From a checkpoint of a small contrastive image-text model: encoder arch vit.
Rows from block 3 of the text encoder of a small contrastive image-text model, named by matrix and row number. Rows with one number within an expert belong to one neuron, the router's apart. Each number is 200 + 40 x the weight over its row's rms, rounded and kept within 0 to 999. All counts start at 0.
Before each expert's rows are labels from the 100 texts, of 14976, where the router gives the expert most weight on average: "fires on" is the input token at the peak. Only what is clearly more common there than usual is listed. The data: numbers of one to four digits printed on busy colour backdrops.
# router: slot weights (text_encoder.blocks.3.mlp.router.weight, 16x256, trained with AdamW), inputs 64-127
# up: expert up (text_encoder.blocks.3.mlp.up, 16x64x256), inputs 64-127
# down: expert down (text_encoder.blocks.3.mlp.down, 16x256x64, transposed), outputs 64-127

# expert 7
fires on: "11"; "71"
router.7,186,232,248,150,192,138,202,257,218,217,165,178,145,266,280,203,222,201,152,248,167,152,166,163,269,168,138,264,244,275,214,210,196,294,145,170,223,193,279,185,225,192,214,219,245,216,178,143,186,252,227,185,195,168,169,145,198,172,225,256,219,178,206,212
up.1,224,165,213,194,194,118,227,189,219,233,169,205,201,253,165,184,169,220,196,123,215,336,181,186,232,181,246,187,181,172,224,140,211,208,214,202,152,199,193,203,218,211,321,224,223,179,217,251,222,202,166,142,116,202,247,187,102,203,232,182,222,151,251,204
down.1,232,180,174,235,220,251,170,207,233,228,285,258,158,185,183,249,136,247,231,159,169,221,256,186,191,228,140,194,174,201,206,202,281,184,244,156,192,120,258,261,218,161,238,259,179,172,179,204,123,145,212,192,160,185,233,182,223,161,152,216,212,156,172,211
up.2,195,236,206,156,213,183,207,219,245,246,236,244,176,196,273,230,161,124,232,244,223,278,163,187,201,232,235,200,210,218,186,199,174,167,197,197,122,147,204,240,212,212,252,137,243,181,241,164,264,170,131,190,191,167,215,172,137,140,209,174,221,163,189,197
down.2,197,227,187,139,169,276,138,171,192,224,251,147,181,160,183,96,134,218,139,177,214,242,153,187,153,243,266,201,186,249,214,155,200,212,179,202,268,155,196,122,206,166,207,249,185,166,252,157,198,185,203,222,180,207,191,112,249,192,175,188,226,157,224,174
up.3,250,222,181,264,222,142,200,213,239,294,202,257,206,230,226,189,186,179,255,151,281,132,174,230,186,115,212,147,250,166,196,235,203,204,185,206,223,243,160,202,205,244,282,202,188,191,258,240,214,240,157,118,214,170,145,162,104,162,275,189,235,203,189,211
down.3,262,188,219,284,221,166,190,150,219,176,251,235,239,185,185,183,135,153,179,179,242,229,162,223,261,214,244,203,212,187,142,130,124,212,194,228,233,193,220,175,159,215,210,165,203,199,165,193,172,200,216,245,228,128,180,150,190,230,157,228,105,135,105,194
up.4,184,176,157,219,200,197,268,209,177,170,173,206,230,210,199,208,193,165,205,121,176,221,219,172,161,301,195,159,243,186,129,202,153,215,269,242,201,122,233,186,181,264,222,216,183,229,259,185,207,145,114,214,185,162,199,240,119,196,189,201,178,186,258,189
down.4,202,183,179,156,209,263,229,196,237,251,305,173,228,219,216,176,152,243,245,163,196,197,187,153,242,194,183,222,154,186,253,200,193,262,144,218,192,178,260,243,194,134,235,126,193,173,198,148,133,166,241,245,200,180,182,186,208,231,178,235,114,118,216,234
up.5,182,193,178,155,198,124,186,243,202,226,171,209,199,208,238,214,165,200,200,247,252,168,188,215,201,242,214,172,282,183,152,217,177,226,238,183,200,214,240,210,205,199,202,221,223,269,247,171,186,219,226,179,132,186,193,164,137,228,157,242,209,151,181,114
down.5,208,214,181,225,180,238,201,231,221,207,176,237,164,161,243,157,147,271,275,234,239,180,250,251,113,200,236,178,197,208,263,158,168,286,198,172,231,165,284,154,206,211,182,149,168,115,154,194,246,168,283,216,193,204,198,175,209,191,180,183,212,233,240,111
up.6,239,174,192,200,206,220,300,179,253,266,235,218,234,186,165,187,181,145,192,164,273,223,175,249,174,285,210,123,194,182,186,166,190,259,184,189,235,179,220,195,196,255,224,236,216,176,294,209,216,207,200,151,149,180,139,222,122,220,219,150,191,248,266,191
down.6,172,189,172,196,187,223,149,261,179,185,176,173,222,195,122,218,156,277,207,125,185,254,122,187,125,323,194,259,236,189,169,180,171,237,159,174,213,169,229,238,175,178,248,218,229,136,161,172,217,179,196,219,180,141,216,240,186,194,182,194,137,231,244,181
up.7,165,189,193,241,224,161,198,233,213,275,216,202,267,212,179,222,301,158,198,185,269,229,236,138,180,228,250,178,259,246,169,165,201,185,237,200,185,248,226,223,201,252,257,199,172,252,234,148,201,217,183,226,169,188,172,243,122,215,217,200,215,228,135,191
down.7,293,224,214,177,145,200,165,192,264,262,178,168,183,152,137,152,163,224,197,211,231,156,168,90,202,181,209,181,203,240,195,185,237,283,217,169,164,204,230,227,279,158,173,170,255,195,201,144,201,183,213,225,167,177,88,126,261,163,171,242,187,145,206,167
up.8,178,196,151,204,243,158,174,204,207,211,247,197,210,217,223,284,238,159,179,221,271,204,201,286,222,187,238,186,187,161,174,250,243,226,200,200,224,179,197,184,194,272,202,208,173,241,132,205,231,209,144,114,188,255,177,235,179,231,209,210,262,226,226,180
down.8,286,236,261,158,214,177,188,223,222,262,191,97,225,307,185,238,163,199,231,154,178,215,178,220,157,179,160,148,205,216,183,181,233,185,158,216,250,83,189,186,147,179,203,225,247,268,241,219,179,259,152,182,195,242,267,200,212,300,203,216,191,231,232,202
up.9,195,279,212,163,227,159,126,250,232,244,244,201,146,198,230,147,165,216,244,199,239,199,203,184,213,166,168,209,216,209,91,231,181,225,241,193,220,209,224,220,229,202,197,157,238,270,175,184,187,139,192,206,168,197,181,164,139,136,186,293,257,206,163,242
down.9,188,158,290,211,151,257,158,166,147,237,251,236,218,219,219,253,239,153,189,183,168,161,193,215,235,249,190,185,215,174,169,168,207,233,190,181,173,93,250,162,97,269,207,192,205,142,161,143,140,277,191,237,151,210,302,166,176,172,156,178,255,163,259,208
up.10,208,224,132,217,282,190,254,226,180,260,240,196,200,165,247,221,210,142,203,104,200,170,137,171,170,155,266,134,202,192,175,181,233,193,159,144,151,185,185,181,237,227,188,225,261,201,203,188,168,192,229,168,162,165,197,257,197,194,179,213,170,244,213,185
down.10,191,205,201,154,137,169,275,248,186,155,257,219,266,142,152,119,159,265,215,231,153,155,220,256,155,311,275,154,113,186,148,111,227,222,173,215,203,196,202,186,193,205,244,222,188,183,248,180,224,174,166,248,171,184,157,160,172,241,212,283,250,204,200,159
up.11,243,174,188,206,197,183,272,199,188,225,257,228,197,201,247,280,177,178,202,178,220,181,139,253,187,198,187,175,234,156,212,254,191,206,208,153,202,232,215,200,218,246,260,252,265,186,174,263,273,200,170,131,145,211,288,170,121,124,178,199,231,189,191,181
down.11,143,151,172,249,228,164,187,184,251,214,241,230,234,219,172,186,165,190,178,150,219,165,194,195,201,165,200,221,209,188,240,164,182,169,200,101,220,213,199,225,221,182,124,169,211,129,213,149,152,189,247,259,249,168,233,187,196,172,160,213,211,259,196,222
up.12,275,186,184,196,180,183,132,163,230,241,171,161,144,218,242,178,214,199,211,235,314,144,246,148,258,139,207,196,236,172,275,220,283,264,192,212,156,166,183,244,224,251,181,210,181,117,198,240,206,207,213,181,149,227,227,185,141,208,219,183,205,219,263,292
down.12,220,274,195,241,200,158,203,143,196,235,158,156,205,205,199,139,170,144,179,147,218,173,230,212,174,183,215,232,216,221,289,170,238,190,198,204,228,225,220,204,232,162,205,223,233,163,165,222,232,218,252,232,179,181,129,136,209,209,186,212,221,223,155,206
up.13,175,258,166,210,201,209,135,238,158,239,220,89,187,235,210,188,252,135,224,278,215,260,171,302,204,220,237,160,171,223,201,257,250,190,203,169,156,190,219,233,185,222,213,174,218,191,207,260,184,142,177,190,234,132,198,214,105,209,219,178,246,228,221,231
down.13,237,143,240,204,154,214,175,270,174,246,226,230,128,157,210,210,194,201,207,231,172,161,173,196,120,270,235,209,202,136,223,191,179,243,241,210,287,187,219,258,173,150,286,180,179,278,142,218,180,243,218,203,275,155,270,166,175,242,212,207,180,175,157,201
up.14,235,230,212,181,203,203,231,176,187,230,251,241,193,168,258,255,200,152,207,206,252,188,132,282,196,175,204,176,178,149,212,241,192,207,207,139,151,171,217,193,188,254,234,218,259,148,228,224,255,185,232,120,136,231,253,186,116,209,201,204,184,174,169,163
down.14,219,163,243,174,128,145,188,184,223,168,219,237,241,155,268,179,183,221,188,178,178,199,213,171,174,242,236,129,135,251,262,194,217,291,240,260,225,174,210,165,171,116,189,216,216,263,256,159,162,170,319,173,145,166,217,114,214,211,221,252,187,186,228,261
up.15,254,155,158,189,255,153,215,186,252,210,257,264,200,167,226,238,212,182,199,165,253,174,145,224,194,203,231,175,232,183,234,255,187,169,188,200,213,205,247,239,245,291,210,243,321,220,212,201,207,138,145,177,171,186,261,222,114,169,223,235,208,219,195,151
down.15,190,190,126,162,219,117,199,234,231,161,193,188,227,143,219,148,192,189,225,158,210,262,143,141,155,191,216,223,122,222,169,272,296,192,223,219,306,198,195,262,181,190,167,184,300,186,146,156,292,205,249,194,246,200,155,221,229,167,179,242,208,238,156,202
up.16,188,193,192,249,204,187,249,187,221,186,185,184,135,163,250,205,184,174,198,275,203,249,137,268,200,244,229,164,253,189,164,199,262,168,211,196,199,186,234,174,267,223,197,201,278,243,152,228,189,154,171,185,137,188,155,215,159,151,226,321,242,196,107,192
down.16,199,228,211,226,247,204,210,187,264,185,185,234,183,211,285,130,207,222,179,235,209,219,210,95,266,189,153,168,220,147,144,289,236,192,199,237,157,201,216,189,143,156,205,219,274,145,144,240,211,236,265,233,283,146,187,127,211,180,265,200,161,230,108,187
up.17,163,224,218,177,200,179,189,202,144,210,236,314,169,260,237,260,292,138,157,210,255,197,186,192,188,194,199,205,225,185,220,249,180,139,231,178,183,299,193,143,222,263,213,216,171,226,190,205,220,197,201,196,140,189,264,247,160,139,216,268,215,159,158,182
down.17,175,228,213,245,163,225,146,184,177,204,198,173,224,259,283,197,224,182,220,160,202,240,267,217,258,232,249,235,205,185,311,174,213,259,140,158,169,217,278,242,208,228,142,222,246,167,149,239,252,93,223,248,247,188,212,191,223,225,185,192,180,228,210,208

# expert 0
fires on: "12"
router.0,203,202,268,158,118,165,178,172,204,194,220,132,187,168,222,186,138,230,200,159,129,199,226,190,249,173,153,205,170,188,139,251,197,202,211,194,170,159,260,201,153,151,158,137,234,204,174,158,239,236,214,235,274,127,180,145,248,164,148,212,195,204,245,250
up.1,116,184,166,131,187,168,197,184,178,225,192,289,198,153,210,192,187,169,221,268,194,174,156,224,240,266,251,201,257,273,243,225,178,234,201,211,217,232,170,193,188,203,191,188,221,258,187,304,95,188,214,173,190,200,304,100,238,193,183,268,161,165,218,125
down.1,174,223,225,86,243,202,181,206,234,198,162,205,196,158,171,205,189,254,180,260,193,272,193,197,172,178,166,181,206,281,207,204,209,167,245,178,178,215,203,216,280,290,267,187,209,272,169,233,183,211,179,262,177,230,242,201,154,228,178,199,212,206,157,226
up.2,225,216,230,189,173,156,224,192,248,198,255,203,210,177,105,250,239,198,277,249,228,117,215,183,214,143,207,145,190,210,262,233,269,175,199,140,238,262,287,229,213,252,198,197,185,272,247,336,231,144,117,246,140,199,253,186,171,262,181,200,159,240,230,228
down.2,216,151,268,169,191,156,247,160,259,165,155,205,131,193,219,163,142,280,248,238,244,189,156,219,191,197,281,120,243,117,179,231,215,202,260,207,160,229,239,223,142,153,198,198,234,192,189,267,193,226,281,175,242,220,247,250,260,185,145,183,174,256,122,176
up.3,162,157,241,129,166,229,169,167,186,209,188,204,156,214,230,196,131,242,208,263,206,178,224,221,192,128,155,260,206,166,188,234,169,178,165,133,194,227,198,183,178,206,86,180,179,203,214,234,187,169,179,186,219,225,277,180,169,176,141,179,258,171,208,187
down.3,176,246,220,171,192,241,209,180,226,218,168,211,188,197,155,133,143,160,219,179,219,258,161,253,182,189,324,269,218,234,221,110,237,135,244,208,217,213,143,217,213,155,159,237,213,201,172,215,113,156,241,186,172,229,194,132,238,179,232,178,168,181,244,220
up.4,144,204,183,181,199,188,241,198,249,159,208,203,163,192,260,169,199,168,232,258,229,215,85,194,253,180,172,183,206,181,214,278,174,163,168,181,193,150,261,252,186,296,165,179,136,169,258,167,118,160,143,203,167,162,155,213,166,214,201,231,226,178,163,221
down.4,253,160,170,177,175,149,221,113,221,199,239,170,224,246,203,210,174,195,187,215,164,197,154,233,213,198,181,174,226,211,190,100,145,172,249,169,266,124,295,170,186,246,216,173,249,138,215,194,190,212,194,166,194,215,160,226,320,173,131,209,231,146,220,198
up.5,193,183,191,251,150,165,208,230,194,267,204,140,186,203,185,232,199,176,197,234,250,152,211,189,212,164,189,141,239,205,267,262,227,197,166,132,240,215,205,194,214,287,193,282,209,257,164,207,180,181,103,171,128,223,217,157,176,215,150,189,207,170,212,237
down.5,255,179,232,160,193,165,172,174,173,184,201,170,239,192,221,179,203,250,209,254,138,191,181,240,172,147,222,319,131,182,185,186,260,139,219,184,219,241,219,193,257,107,239,209,142,174,172,176,189,183,171,182,222,212,228,228,183,196,172,191,312,165,181,281
up.6,184,132,185,244,202,135,226,202,164,188,134,214,185,236,176,223,178,238,193,165,217,219,259,220,185,165,208,204,268,218,266,226,210,118,113,192,215,205,234,248,155,244,218,219,188,210,99,194,197,195,213,162,175,234,258,213,157,144,192,176,109,216,170,255
down.6,281,247,136,127,281,252,225,125,228,219,227,168,253,212,118,117,157,148,192,304,208,140,196,166,206,196,178,227,182,200,207,216,273,186,191,183,155,153,213,224,226,183,235,186,237,178,291,212,240,164,214,121,147,190,209,181,287,262,178,180,184,140,146,135
up.7,233,170,200,224,154,270,224,150,172,215,178,140,190,249,213,193,182,247,263,215,212,228,270,217,179,221,158,226,155,150,222,182,270,162,171,191,276,246,207,230,168,180,199,228,249,160,138,169,334,258,111,176,189,215,177,303,270,169,171,242,197,210,226,262
down.7,136,246,194,179,273,176,222,212,128,181,167,168,227,145,243,190,245,194,171,224,152,204,216,177,171,211,177,288,235,215,146,120,231,109,170,218,134,139,219,235,197,236,217,251,187,229,223,186,193,205,153,177,238,214,225,225,146,184,172,231,172,215,259,192
up.8,197,246,188,216,178,178,188,216,204,190,218,169,181,150,266,217,202,173,205,133,309,175,119,275,228,202,226,185,170,233,159,232,169,200,206,246,221,173,251,152,155,242,170,245,196,146,147,234,237,241,176,127,144,260,216,203,104,172,258,234,219,134,146,209
down.8,229,207,131,185,221,237,213,225,199,112,275,195,229,249,158,226,230,248,124,184,168,244,236,156,230,261,239,152,178,119,186,198,245,170,165,186,206,203,184,298,199,171,143,163,153,156,168,165,143,227,199,157,225,222,305,195,172,234,271,228,182,199,246,168
up.9,276,229,188,171,153,148,174,244,232,195,167,196,195,165,205,143,230,212,232,214,173,125,122,214,265,231,192,165,236,196,158,207,217,263,116,196,200,204,212,215,214,163,133,193,205,222,205,162,204,173,183,211,219,199,199,196,188,198,225,212,223,183,189,285
down.9,226,174,186,243,176,217,207,155,165,225,210,278,182,223,132,153,230,240,140,197,167,254,205,211,191,231,195,257,236,181,156,194,102,110,286,231,154,163,205,232,250,210,257,136,205,220,188,255,133,239,159,204,204,213,166,156,113,253,155,191,197,128,176,190
up.10,273,179,136,168,165,220,174,165,264,234,196,180,179,207,215,251,210,273,195,194,269,193,141,263,264,151,217,208,235,208,223,201,237,165,151,126,196,127,190,219,232,144,164,216,205,221,276,198,269,175,210,251,175,131,169,202,128,191,181,171,180,231,165,137
down.10,167,157,187,188,260,207,195,158,235,71,220,242,212,176,223,143,210,196,133,209,141,229,257,241,166,141,161,182,233,172,135,189,165,192,177,159,257,178,179,124,202,160,221,199,203,136,253,145,204,259,196,195,264,83,179,181,240,212,178,148,157,170,194,201
up.11,277,237,223,267,223,198,194,157,194,200,251,98,210,180,185,164,254,183,228,257,228,288,266,167,190,169,175,193,154,182,140,152,261,186,162,196,182,209,209,226,193,150,224,146,219,264,156,164,214,163,185,195,262,164,162,223,207,211,234,207,242,218,218,192
down.11,190,217,218,170,225,184,221,257,152,214,128,245,207,193,198,213,251,134,138,214,149,175,192,244,152,196,210,206,172,190,222,250,234,190,179,195,167,208,192,152,149,240,155,305,225,209,154,181,244,293,187,190,246,123,173,212,247,242,183,190,168,224,206,142
up.12,222,173,177,162,204,193,144,219,217,168,168,188,112,166,260,248,185,169,264,251,181,162,87,190,157,185,209,223,238,231,264,163,156,222,245,193,275,192,213,234,180,289,213,185,189,176,176,212,194,185,151,193,147,177,189,107,156,202,190,209,204,185,180,218
down.12,216,260,143,139,212,258,146,163,185,241,286,164,186,226,183,175,230,210,291,214,205,191,145,224,242,199,219,215,192,166,208,212,279,201,184,217,191,163,160,254,134,258,253,159,261,182,215,212,165,183,220,260,141,194,210,152,204,204,240,206,215,247,238,187
up.13,215,240,204,195,169,189,124,182,190,188,252,205,175,175,292,229,164,222,159,198,247,194,187,204,168,179,168,265,169,159,154,189,185,142,184,244,163,186,231,235,223,216,220,172,285,195,179,187,202,170,179,125,225,272,171,176,188,79,197,262,252,206,187,197
down.13,180,243,235,220,184,164,195,243,164,203,228,213,272,183,201,178,98,235,199,230,222,251,190,198,211,143,171,223,213,162,202,242,230,180,168,229,204,200,188,126,164,206,213,176,156,240,211,209,162,142,211,200,218,220,247,204,173,230,112,197,210,262,180,221
up.14,210,189,244,178,222,204,191,179,185,160,200,222,131,177,221,232,204,198,186,222,167,180,163,139,237,221,177,237,179,175,200,159,145,140,244,171,153,227,211,175,214,188,135,136,226,150,204,235,194,214,229,178,159,219,258,183,211,170,161,218,212,160,225,212
down.14,227,212,175,187,130,229,202,210,219,253,165,178,140,168,250,118,168,228,233,252,238,180,188,215,230,196,202,209,222,226,181,167,228,264,214,220,186,221,279,190,181,214,169,221,125,164,129,179,246,264,206,212,224,163,211,169,194,186,193,204,198,197,201,189
up.15,134,187,232,154,162,197,212,256,112,183,221,201,179,203,267,175,176,218,207,172,173,131,197,193,265,290,172,200,272,112,101,230,146,193,221,183,177,178,169,165,263,198,171,125,180,233,212,215,168,207,260,209,252,188,243,151,170,230,126,276,203,201,210,210
down.15,209,146,232,197,144,227,81,250,175,197,240,248,224,174,234,174,185,216,204,203,261,296,263,122,119,201,260,224,131,201,185,163,235,193,147,149,121,199,167,224,239,243,136,165,209,261,242,246,155,137,249,200,196,300,187,178,164,147,211,247,226,192,219,189
up.16,235,175,263,200,171,129,132,225,209,244,199,199,238,255,189,224,237,183,227,166,293,201,197,228,213,205,163,189,185,219,112,259,173,206,230,208,235,167,309,187,202,218,204,194,142,299,217,201,110,231,215,214,172,205,157,150,159,176,140,228,235,176,229,155
down.16,239,191,225,142,191,160,187,244,167,184,218,218,202,212,153,185,255,187,190,185,142,247,261,179,195,186,272,165,225,207,232,207,167,256,169,163,198,179,198,152,166,166,155,197,170,222,233,197,169,175,233,236,165,197,168,257,176,250,210,294,164,205,140,161
up.17,157,251,171,145,144,269,220,153,204,251,134,178,200,212,200,220,216,217,211,168,205,195,136,249,169,199,114,202,167,204,168,245,182,190,173,247,276,171,173,200,292,249,231,199,218,238,227,190,207,187,144,177,246,181,158,190,111,206,203,274,169,155,198,204
down.17,255,223,228,206,213,169,266,208,209,249,241,210,183,159,169,195,195,206,229,255,234,218,196,159,222,201,163,209,230,157,203,196,214,182,230,253,171,219,139,247,147,188,194,142,226,107,227,209,184,188,299,211,171,218,155,196,153,211,166,171,221,265,182,224

# expert 9
fires on: "14"; "12"
router.9,254,276,233,190,187,172,236,213,166,139,269,201,209,151,217,225,218,241,219,172,173,184,166,219,265,169,202,153,173,191,182,256,207,232,237,170,258,192,194,160,202,117,184,192,220,196,213,243,181,187,164,144,252,172,197,244,242,162,137,152,187,185,261,225
up.1,99,202,190,239,220,168,144,197,213,236,195,139,150,160,166,224,191,221,153,165,253,155,212,223,327,194,178,176,266,193,221,268,192,267,185,182,217,241,230,174,171,290,237,241,190,204,174,176,178,174,192,217,163,209,186,208,204,292,164,189,197,207,245,216
down.1,190,227,191,173,232,173,150,224,177,144,131,193,244,193,180,170,236,215,254,129,198,173,222,217,211,220,172,206,198,361,208,253,297,184,287,160,203,231,224,227,148,188,231,185,207,150,228,257,179,260,188,180,202,198,165,234,225,210,160,198,225,204,192,202
up.2,217,219,214,250,204,257,141,212,271,138,177,228,139,196,240,214,111,213,192,205,257,181,97,230,248,141,218,184,216,153,226,138,227,209,217,200,243,234,276,167,245,279,233,141,283,132,176,194,200,190,182,196,125,243,185,283,166,111,199,236,255,181,141,204
down.2,304,208,249,211,213,185,205,183,186,190,159,225,323,246,252,245,261,156,221,144,156,219,233,248,155,188,226,173,209,259,146,218,226,196,194,185,138,201,243,106,196,197,252,189,165,185,229,206,198,180,163,221,213,190,244,224,218,253,156,225,264,231,304,188
up.3,157,123,180,193,218,212,117,217,271,222,218,163,189,191,181,208,189,171,163,194,271,166,196,193,242,213,231,223,243,272,275,193,248,299,184,190,195,309,284,182,199,230,225,171,230,244,180,162,232,181,208,294,107,162,168,212,205,232,211,198,197,243,193,163
down.3,151,263,147,125,240,222,154,254,272,275,244,221,167,234,163,170,208,196,256,180,212,147,205,242,210,185,199,235,256,144,162,209,235,184,151,99,207,255,223,166,208,178,205,165,251,219,228,234,176,195,196,238,148,224,176,208,162,154,172,223,182,229,225,239
up.4,234,260,191,219,210,155,218,206,183,218,265,249,144,203,220,171,208,235,251,195,167,241,215,162,282,134,148,170,238,145,213,231,204,143,159,169,201,122,176,203,146,225,172,184,247,276,220,234,165,216,182,143,183,219,185,142,183,210,193,253,275,212,225,248
down.4,205,195,206,256,128,164,225,191,162,211,201,189,227,240,199,232,214,272,256,193,259,150,159,181,197,206,174,239,190,162,208,278,220,268,277,271,221,207,272,193,221,124,238,224,227,109,164,159,162,287,201,198,225,192,189,197,194,205,204,205,215,233,195,183
up.5,192,224,216,240,182,229,206,234,135,231,219,131,198,237,155,225,171,197,157,182,167,214,235,204,159,206,219,185,122,59,254,150,184,208,162,221,184,185,162,197,216,143,180,150,164,115,214,177,241,203,228,189,200,216,227,186,233,167,218,232,221,199,237,213
down.5,172,128,142,173,233,248,174,197,284,151,190,237,142,223,136,171,232,223,196,175,117,191,191,193,223,225,207,157,270,231,220,211,133,182,214,127,223,179,118,140,203,194,156,236,250,210,173,228,189,207,249,149,149,244,180,220,198,228,236,179,193,164,191,172
up.6,274,146,158,212,146,263,201,230,219,248,211,204,178,189,215,192,184,201,222,200,327,219,180,225,155,161,200,210,229,166,262,177,264,241,226,149,184,216,294,177,206,243,206,162,299,131,123,205,266,200,143,207,149,230,156,216,121,108,200,190,198,209,185,185
down.6,252,150,191,203,164,243,190,241,178,129,179,171,217,205,227,185,188,171,171,214,208,297,265,232,165,228,177,164,199,108,232,128,195,137,184,218,152,235,193,227,226,137,170,180,136,203,214,205,165,206,210,213,212,260,222,235,183,192,215,238,181,194,247,240
up.7,208,209,211,234,179,204,211,274,275,301,204,236,215,165,204,232,208,169,172,203,255,127,146,228,254,148,218,171,218,174,183,298,193,273,183,179,213,211,271,174,193,262,206,236,251,235,120,241,180,195,160,215,163,233,155,236,69,167,249,198,192,163,185,274
down.7,240,118,221,190,156,240,246,153,206,156,197,186,162,161,164,197,263,196,230,199,219,189,152,169,164,189,170,220,244,180,247,179,149,167,208,134,266,264,197,272,135,136,240,157,254,163,257,221,177,203,172,218,302,233,275,151,185,172,195,198,190,219,147,175
up.8,250,201,191,234,232,195,192,151,270,222,176,143,197,223,216,248,200,193,254,173,285,125,177,197,135,185,248,191,231,267,223,265,254,288,210,109,219,255,230,241,227,257,203,208,233,264,151,138,202,170,188,281,152,211,263,170,161,236,138,192,211,270,199,172
down.8,182,214,178,102,102,165,204,264,256,247,204,195,180,137,225,242,121,294,192,196,262,168,196,138,174,83,272,202,179,249,203,181,261,213,205,181,188,171,229,192,175,292,249,191,186,235,146,217,207,156,178,202,184,207,278,213,183,179,164,252,195,229,172,229
up.9,241,173,233,182,249,182,192,217,261,219,207,260,212,166,205,168,201,225,243,224,273,178,149,179,215,182,271,182,164,208,212,225,143,182,208,181,199,196,303,165,209,228,122,145,229,179,211,202,169,198,196,264,198,200,150,196,113,190,194,230,153,216,94,157
down.9,196,204,252,175,229,300,205,203,168,216,160,114,262,238,253,173,193,212,208,182,211,293,144,254,191,207,211,212,174,211,202,167,233,262,175,282,191,204,137,195,172,201,216,145,252,96,200,195,197,148,226,140,256,198,198,165,251,203,259,213,181,234,228,234
up.10,205,212,219,228,276,162,185,158,172,193,185,147,225,264,206,228,184,252,170,139,226,286,217,215,200,229,190,227,147,174,202,189,249,192,229,182,211,192,195,186,173,170,208,242,193,185,198,193,249,240,189,154,181,195,175,211,243,205,196,213,165,163,255,208
down.10,152,196,217,227,212,238,191,218,91,137,201,208,169,193,141,242,278,103,200,243,101,178,209,205,220,216,186,249,165,183,215,169,213,160,197,209,202,191,186,190,146,224,127,206,186,224,252,215,229,171,204,219,202,129,166,234,190,288,215,243,212,221,205,154
up.11,272,249,160,221,177,154,207,202,228,190,225,187,202,202,224,167,182,160,210,181,255,177,187,193,150,167,180,173,252,141,238,108,310,212,175,191,202,184,200,210,217,257,247,108,254,136,224,293,295,197,173,186,162,237,259,197,150,135,240,222,188,220,168,212
down.11,264,188,110,217,135,171,153,146,213,188,195,172,266,187,191,173,168,151,294,222,289,179,247,183,226,195,201,251,201,164,165,182,192,166,215,189,198,191,217,148,172,187,215,198,235,174,226,184,191,211,303,167,214,175,214,245,209,164,244,168,189,201,236,211
up.12,224,188,163,189,177,183,284,222,260,206,199,140,176,170,239,224,146,149,255,205,249,178,129,211,158,196,232,178,277,135,214,152,255,151,228,192,226,211,250,223,208,264,226,132,232,201,177,226,208,157,153,159,158,238,204,256,102,150,212,223,206,254,167,170
down.12,265,208,252,191,172,173,138,203,190,185,181,234,146,195,164,210,224,201,266,153,264,179,139,171,246,163,249,202,136,214,160,171,199,162,202,182,203,154,210,202,284,192,144,139,162,182,244,161,299,217,181,179,194,195,198,236,146,183,206,236,196,188,239,215
up.13,217,135,235,107,225,188,241,219,136,230,154,252,174,243,166,229,203,237,208,237,214,201,219,229,261,119,195,193,224,197,264,168,249,168,149,182,163,137,224,205,209,202,172,108,259,184,173,215,194,157,247,120,239,208,219,254,160,137,144,192,188,215,219,192
down.13,227,157,218,225,205,181,208,132,150,167,216,163,208,209,230,187,161,158,194,186,145,263,273,216,178,226,227,303,186,116,227,212,191,162,242,192,183,187,209,239,193,152,185,181,145,232,240,245,205,138,195,246,179,168,171,155,225,201,111,203,136,212,193,222
up.14,218,193,206,195,222,188,154,152,239,211,155,176,157,245,178,193,162,147,216,198,223,159,179,244,238,149,249,179,218,189,241,212,210,244,188,175,222,147,262,232,176,289,295,198,232,181,212,232,171,201,121,214,176,199,182,230,94,146,188,239,250,179,147,190
down.14,266,195,187,174,161,223,212,131,164,216,204,209,213,208,153,167,182,242,199,236,145,236,192,202,282,202,140,206,280,220,145,241,160,205,192,276,164,226,225,149,145,172,153,181,226,195,192,215,264,227,209,240,254,215,230,294,191,150,137,196,189,217,149,196
up.15,258,318,199,207,172,160,228,227,176,215,128,209,193,210,164,206,206,188,194,154,180,185,218,294,222,218,208,201,174,132,256,322,216,241,222,235,129,226,184,174,214,195,193,142,206,230,191,268,184,168,167,175,228,221,254,131,210,230,186,254,237,213,157,202
down.15,221,183,205,186,185,189,213,193,112,271,184,181,234,133,168,118,114,206,240,138,220,218,212,174,181,178,221,239,221,166,212,191,206,185,211,206,217,214,187,196,188,237,181,200,170,105,243,227,111,205,230,305,249,174,188,120,247,168,195,265,179,108,152,150
up.16,236,264,195,169,168,195,134,236,237,221,247,243,207,196,245,226,154,195,173,186,281,221,143,242,202,147,254,246,200,175,120,159,212,147,193,196,176,209,178,198,254,262,170,90,211,196,156,270,204,203,267,143,117,165,241,228,160,193,191,242,192,149,167,198
down.16,205,186,266,151,200,224,248,239,184,229,164,249,201,228,197,170,140,196,217,171,171,208,184,172,172,231,204,137,214,152,288,229,244,204,250,188,165,192,226,214,162,137,201,200,163,193,203,251,210,209,249,190,250,160,268,179,180,249,179,219,188,211,196,239
up.17,253,185,173,200,146,178,228,227,237,255,191,184,193,154,169,194,198,184,309,161,182,160,129,236,195,162,239,176,184,210,200,183,179,200,245,172,172,126,208,217,202,199,232,144,198,150,202,245,231,177,190,233,191,184,228,220,156,203,165,164,168,233,203,177
down.17,165,188,179,218,154,178,226,163,163,214,256,133,157,213,198,165,214,234,328,187,168,196,165,182,203,159,153,269,159,188,134,149,210,167,199,229,155,182,181,220,175,211,173,178,176,242,289,136,209,229,187,154,251,117,129,195,222,267,171,183,205,190,237,214